Weights of a small CTC audio transcriber.
Training: muon at rate 0.019, 5500 steps, batches of 256.
Rows from block 5, named by matrix and row number. Rows with one number belong to one channel. Each number is 128 + 32 x the weight over the matrix's rms, rounded and kept within 0 to 255. All counts start at 0. Numbers have three digits each.
# convs1: first pointwise conv (model.blocks.5.convs.1.weight, 288x288x1), inputs 192-287
# convs3: second pointwise conv (model.blocks.5.convs.3.weight, 288x288x1, transposed), outputs 192-287
convs1.161:141133136145135118102155130090175126126096131113145102116181159118146119154109138179137104153150118143115138133140080111146098087124107131143137131083106098133139181161103104082159129079155169078113105118121130137103105163130129122151146109125122115101117152124146080162118122106104113129
convs1.162:109081145142137094080163058177108076129099113136121117170081092119071119160155135123105098135138144070144118131117083121156143146162142138136146113095160193132132147085152110116117088164129094168136157148110160093144130144096152142095175135159120118135097093129056134120170120053210104124
convs1.163:106107146106136157165100097090089109201170143188087158171163152131186129163109079122102111158129100151101136134149194137113150103131162094141092101110121110131164124233097100172116130110090134085105135088136093104101154108124131138145131096129136122106092154173134148093113198131112113153
convs1.164:075107106063167150145072133118104116138185096069130126168137132206102126131138129098034134194188169126147134157121125149081126162117125092148111132226073164080127106125141191164111119122144143110139108170102102127144168149153116127152129113037144118090165111155159144086135110082205105201
convs1.165:171217158115134191155167104143110197122164179176106075152152155150140170086142088178100081113141088108070099121081106121112112148069097094151127113115088129171138104183120132168105123154143131105040156102076152192095144113124136100120125114204119192126121143102250105102115067220087138092
convs1.166:188161122126124118136101044119108136127084130077148108076138113108165133074088154159069136134185150186161137091117142089078132150172130132114147137116169160115107102098146148163097128152125096135129129115106116107120128152126128175130083141161126119150147093165156151122133118132100090140
convs1.167:141128093125125113059102057141107083193121133138172244095088153137214104160121091101165092100188195156164134129142100105153067165105112073172111095107123144121144162130073112156157116134144092107067080074119117077141123133080111095108088100163123121169114121176069096117103124127166139162
convs1.168:121124087134144133177146101172195099105106110157126121175084153101088104162110169127108123160129148032094137156129150111070095151088086077105094132086058078176129135110139074052126178174105088147181075114150127073105125107113127172146066142108132099156154112089181108036152098120077149180
convs1.169:084098156129126147171182142120131108107172156169146123075115142100084170139117118130106176126130114165179083118109087119071143140119115157098138140075075149128198113179086109151158126057155158110178099076185152169126121107127115058116131094134157101141154127112141155183105143113137119174
convs1.170:120168122083103149134126123053146112142126166090136146116057090155148189114141191105090159159063170122170098155168080124090148109086122130143149071119109130151127154102158101106151135086147166161146174106126161135148117114081161218137143168140158133161121130189103153136114096044160088093
convs1.171:141117094120105059078144137090117111137138193096142111130101168056106138161136152127124156106218115168181131057134121144092096139110083090100101143079079125148132099134140107082150146128135158130121104161171101079150127108133087130216104091094111077112107141124154107079172110138108162098
convs1.172:097049158141114152105070166133136151116141157101174142109109113148165090120132117076160091155079141083101118115118139148156137100144201130088121119100130135105142154119143090119127106179142135062159202111106160125136130147113128119108188150167093112107109144142122042131135145105072134174
convs1.173:178083105142170089144133136102150114106135112108145208061134123139077180123144125144188110140156138139117170149144140096073099102102151080122104075126081126120165145144160115104131133088136118138084139153123133206142110154157148101138117196084144161152094134133184099120155183073086134145
convs1.174:201206103126059154109157100163125153156135155109141113124137113135142131117120134069149116131139075144130127080132154112095156136102130149143075122142180139100170131184140133078102120147129161128133089127152141085121163142143111141169181160219121093105145122129191098138073079134090167112
convs1.175:137097135144131096128132130124107067008122124125140154069163149143174138155113128141125133138113102146172135105085093103123151145126071125082174079100163158160105110063128108090107083125146155114082163111192192098131144084080059134050165140154091132113128134129088036150149187146109180079
convs1.176:125125121128113133102177123052144145122111083042114128086169101107116163102128117075141118153102069155219122145126142118181138120076139088161123149125128149112133100142125111167073107182142126124120123187105150100125143105181129127174143106126136148120117192134138147084186099169134113141
convs1.177:183136084131142123163155119160136155155136128163131141153101150153123193135120115122126137095109156124134165217178141144124122130138083122137130165113117125137171128109165110151161147131125146169141187140116104123124102118212137144146111107159104095100122209113122113086124133133146124106
convs1.178:163177073107110108138178192070148130109070175095106132183099085191106167094129159147098162121186137136134134126134178185128064138122075153115102112172101111191160135155128123118144129185132121094141088150116226135108102099051111126187068150168153071132169113199168142169145068171067106106
convs1.179:191123154114101112105150094169179103140121135129119117058150111106080159136079109203116151091196161162169125101113075069108052107146066108130119163120130110096179156139165164130137158117150099106115159137155139109144147142159146090039135137089126119135136163100128149142129151168081115107
convs1.180:079154073162155155193139138153175113156136164138093157158148148089120186065125204112115130160109132112178147107094156151107118167189118188129138114112104113195111150158116108133159151154106153125093162210129179153136143089185120166092118147119146184122155153126085102114118147128111122131
convs1.181:093109142128150111106152134137108099144075129134111160129129133133204155138125145119176158139150103087129109105100138079180147085215147123097152082133091146171183137109158125154113094093148067110147109130119090099114149137112117106146073140111123096168107137174150127151186152177132102136
convs1.182:104087118125105082128100159080144170146179132110153121098125122087134111125141109191152153123134102136151098116118127098121083132166154168093125164103162121171103158127154124180121105152122128141192112093066152204175114110112156117134091162130122141107161106093076112165147204122140113111
convs1.183:162094133094136073096121176175118159131154151109109111091079176145167116107151139141119126123125129129143148137162171085077149141152182108142152108133125164174180095130108142105092120161115118152176118096114139106086116042101111117123138168130121125140141151130137121154113102076127127171
convs1.184:139164113129134127056146100198115102136179146142145113154102172087150158066153153086076150123118110155159127090116133132122144095177192111144100151076158148169120117136140108182098074118130184085165097171193059129133106145157114094106111163109133128143117213153090137126121099179134128129
convs1.185:071062141155092103099071137080085168120081187150138192118119065137144157154115115129159099149154172163129143149114131160074131148168138124094108125082166154188161118110153100115115157157111103137087157096153089194142139147134146105142155084100118092185067132086106118073120077187116174174
convs1.186:117160089151116116149100127107164120117122170097150109138152108081085152144111124149111175163091118094058107178153153159059143090125150082112141132144159142145157154140212098078127139084124107148113096105069080148103098162158085101072114059137120107146132153160161117172102143119122151121
convs1.187:143146114089121104124114153156151116161081176077127107098146079130121109133141086104112119147179059145209133147125149160065118132180103182128090122185138078141141088127073153090165089127127140139076168107157189144171116163097178143073131176158092138160123155177195144157152080117141106181
convs1.188:144156104141140198123099138117111139107086126146123122120155132143109194067187169141130141143173145112090074139142161120183127099173133132141162136124169099128120154108151121122180133137154157144127156062122139083155141120164124096128198164068153101155128055092116145074153131123124133089
convs1.189:165133051156071151132059124076098144096103089112113121089099153104104135151178087167147138128140120177155120091106128067172081118101153161111171089125158160143109154094118152110089153154159149074144142132117098089191124156119105114181080138085122185113109118117132188192162108119211103088
convs1.190:102158138157156108075159155117157128142118111133155123128069072168095152121145116212153186127155097143142111138121133186129121127102119126136152140114113122178088147136110141143118138111104106100182138089092185126143105150146082131158167092092123158143123177126145176085108103157134127146
convs1.191:128107110133088132172101089105107144105096072126122148105138164120150154089119133153140103136167136127133098146128124109133162109177120152173046129148118068145163168113127142148170104125145112137115129151112142180080170162140128128180122114123137083091199051118059127101120168145049196089
convs1.192:121227109113158096129143123167129142128184134130107121082078124128183138159170152144108151131133132167078159146129177169192130132168126107073164104022162128126164125148163125079151067136146125128180091159127120156123124138118091146068177171061117088127075141148132104161208139094130120093
convs1.193:130123118119081148118184135190143118096053095185127124113105144102172118088133095118132144174115131113154138128106131112141187127131126143161083123203117152139192156121095135088116103171116141105137056136162177210163113039128099111150215081108138152182117074160077106109123211082123086087
convs3.161:126134133099154105181143108109092155072114122145130112130123156139074131154159162173123117123151138153131114147116148139148141112126102156169136112168132165137133100073117106119143067171114100133112128154126154122136126115160146149119150157109104121134118087070103129118098129094096104141
convs3.162:118133159127111152158162092136125186107103130120154123100086141140129065108085145095144090115096129064078100120134076111128148132148116134225137069124137137173129136112090106156143119144115106086136073144115110126115126133159157136109078160102153094099125128166122065099128129198111136097
convs3.163:032118170167125135144149116144088125122202106174114159053110184146215090140114132153118169130130125112161148111111112128151180133166159162144128094151113151140103151119120135142115116149109142081126122094087144136092133079093146199142127093100102114140103149144122094109097132163115101161
convs3.164:109139133130100122166116140110140126125153136109112119096165165095170141127129081092149165097115111141097138091136158124110107107192082178076109121156149127060098114133206141100112154177156174147098159176114129112061129106123126146119138133067113115064121116148114186145141121080073216139
convs3.165:160091104140157147150200163111089120100105134151131095139179119115121157093082092096139157117214165106094130161106123126080140106133143166132138156136147124181160112158134123064120094099117127092122126026200158154193111146157116107098122131113111016060179155083179092098151109076087170083
convs3.166:131112137184132116104117106074085107139163172177136098109089131133079130094148143089092151090151128121128132109096107122149091111133150127074106138156135125107089092092091149181128123093100167125133138075122177137091126146133168164176090138112201116117147166183165184107102164085114121051
convs3.167:150149138151189134184201134095151131107133127133125000090108129158184232130084158151165131098138132089108084175133189125127154146056104127067154156155163150155129114105156133109127125112130080133152063166098098148134081118122154177136127075133169175089092082144076125138118078184134097161
convs3.168:099144142133143137119116147053155139117102116125168186113143125133107075128095134134156084127198120127151129133127183145092134123080171144143116141084201083183111074131076110103150177111116169119122079153099178091090130117161110095138163198191120080173142098135131134175075088125108152136
convs3.169:111157103153105088076175132116126065103186144091104160138181181166112105130120127087171121104127120096165115177117132127154143133099095148150112175122107163110105147137128137118170115098129114079101139094145068224121145091121128171108094133155135156103140138173128128141136108152097107145
convs3.170:161114183117093091122129127109116110122235105118130140157142116137107163144152143131127102119174132138114172201124141152141138130125171175103088074200141136068103160166107102145153101135087165217092104188155114111121114126114124084167125136129088154108155117135167022144086143138170106084
convs3.171:082129122148159140126102107141098136078092171141123152107115109110165170110090087127129094104146135181130165071141085148080127108141096181113110158084066099115141096161123161113069151142121117149183153130149157166098158122108141150144156200126095148105106119166109100130108091121077144148
convs3.172:066138111130174179103133139169129164132190144095144077115129138124102151167121110107163171126106130146149122065137185137133148109084139139116092180141180153078058182119092120158144117130117158107202077150152107099116112134151130099126127112104110127104093073158121107150107133117101121129
convs3.173:166173144127113097096110109159098140107168069112125145145110085114065147130129125124156135134081112110166150124139160106138146122158098131169175178095151102134096110138107131159135158127111126064159185128146099168145144115177129137159132129188121135112109119078137076154103113181166072172
convs3.174:101094154116151140100188207147148111155132099139121121087154186112143136148130130104125137139176128205123150058154111112113129127146132134132132126125131127130170138138090151105108106181134192115111135114047155093144131117033131133158151160179140098157106133080093144069173140189149172159
convs3.175:158103158144101160133127067103099132189125099170132121185057095139104165119234132054116102135122129130109140129125138112193129121114132121131126255104162081153198108105129165099092059198114121164114101126173119203156179086111124140143142168119163122176168170155110088132090130193158111149
convs3.176:131064142140130149136050134087122152108120095128126146129161076145146098167151103101122156163127123114227106145158132077125076138127107144087079096093098083107180113080081144106103091148072138118132170132093126119141123102088085156126223166161101109141122129131126108121174076079114097153
convs3.177:156124118106099096124150120150104144082124100192092134123225152130128214111113114145140165118113132154149154122157083081149173134099127141138139166063179110090079137125130110099132098102079119139122129132148214227117128151149116131121138121121129103164095127087104163136121073152113148093
convs3.178:125112181164142131191163132119163134114095129117137115125093099137152153123122078121113083124137142133098155217136122097150153092114148113116108107163124115201122146166121138167095152080150132160092180184141087148155126186098218129170123094138186104125180130137125103113159135153117148133
convs3.179:157131131145120121161107183078135126114110123157137158130147140150143103085121126175109162113150142118077136142145138084155122129156151095148115141144166199125091114110136121133122148179166113149147170103094150079164126134055141128102152110161101116132161177170110122161128118126131085128
convs3.180:058118144107151109146167076223137185098129111082127136107138166158158134123175110143181136159191130090191120160148093098186128113169141094103139193098102181130156147161168111116156121064117119118147129148142144155129168123117129080116097075105154119167084211136201111146124190134133119098
convs3.181:129161123127033058098169137140117088192133136102151108162168143128123123131141128110129140137142150079157092148132136144093158141231092058105112162092141098101175127143153127164123154133106124175138107137116087128109106125096117204116101138133032098115095148111127126176137137171065149126
convs3.182:122121161120151133152127129146171098105095110127107156148056106138119130147148143150170112115108118140062134147163113132129172134121149109172143133094064116122121062151069126108092106151163129090097203081084072079184127110121091122075172083158133130103117089124108124159127167142076108195
convs3.183:106167123106144122119147155163130150126122098088095068122064146159122154155129110153139129129129133125130095109124128145123178129120046126122083162108083133157101085125124122133104102150117151153111094162168126109107093122153111109135100153125171186143114051085143121161071153135133119108
convs3.184:158119157154120144088131116129141164049131047178117158185108138115093135167095124101106111102107132119182145140143105117149097127102139172134107111117175149190113037124157129109163151172128072155170075160124103108168117115178139145133109102140109052107131077125082139087161103127100142142
convs3.185:155107119125132120122160096157145176167133210070139085126103170109052105106172142113113220093124132178123134140136150178182106115117142113158081103174079189121116131079100121116098099163137114141109155124145164101139110034141139130173164142098058103162195076175165160120122072050120080131
convs3.186:149059180124083151113141121075137109112189124140147102125103158130172124126142160133097108123124118089114148053132133120155093125124081137113151132149117183135087071066128116139177102123170109075096118186132136150054117135117127174140191146152077077177098117138088097155131132167102106131
convs3.187:164130099115120084090088124164132138142131140078135113108112114117150134083096107101140088131125129167125142126127125155199175152120099103125148186071060028153125110158068116114212135137153115070185143106131096158132135216098178124128115131150118177120141191113173154139092120163127163097
convs3.188:154072120128165114102131103083160145162190067129132155137114204160161164112106127092104117143105123165182159106100149113225142129114119120145126140086153099148080125122174114078111138147173082097151085091128116152132130153143153080159159088144134152082155122144143129171091086101176113134
convs3.189:136198195101186165136147069093131118110099223083123143091081167127150083127157156145116138125120167137153118118150153108173114144098119121119147168093112081150170142111102145147146172112186104122080144100105103132132107143133127177142103094139128150121118137152083162139054122143110189144
convs3.190:064144146131121111162157103138056145151151137104135100119136125131133145137133173124192174148143129189158084099133162201175160161152093136164163139120132091157158083141157120152134095061164141154118161129146089129101141132144159089200046143134151048104140191158144108144190134193138148151
convs3.191:137130080109159136107139127173160129141146139184099086148102151117106082157177051092115163159137120083078136066117111127099117136117080136113108157160094070123143121157151119128124132129116131084072161072112156129172106110140120150139142142116119126120134134114148060156094088160083133106
convs3.192:083156104123139145097121144180164111130123138064151139082102198126140192123124135124155116153117150131155119112118116101184079104127141164149146117109094127151065190110111127057111119089143132177181137109155125099157134159134091154096121151111146179127132124176109184134127166100112154162
convs3.193:156132147123115141132203168142149151082151122123101084190111109106183112118126149164103138115178121113195113103098146086125145114121137140143118113099070108165193177156111120101107125096109164127097176100103131202097147181144150054161093116185139157210152158167159132152048099123148109120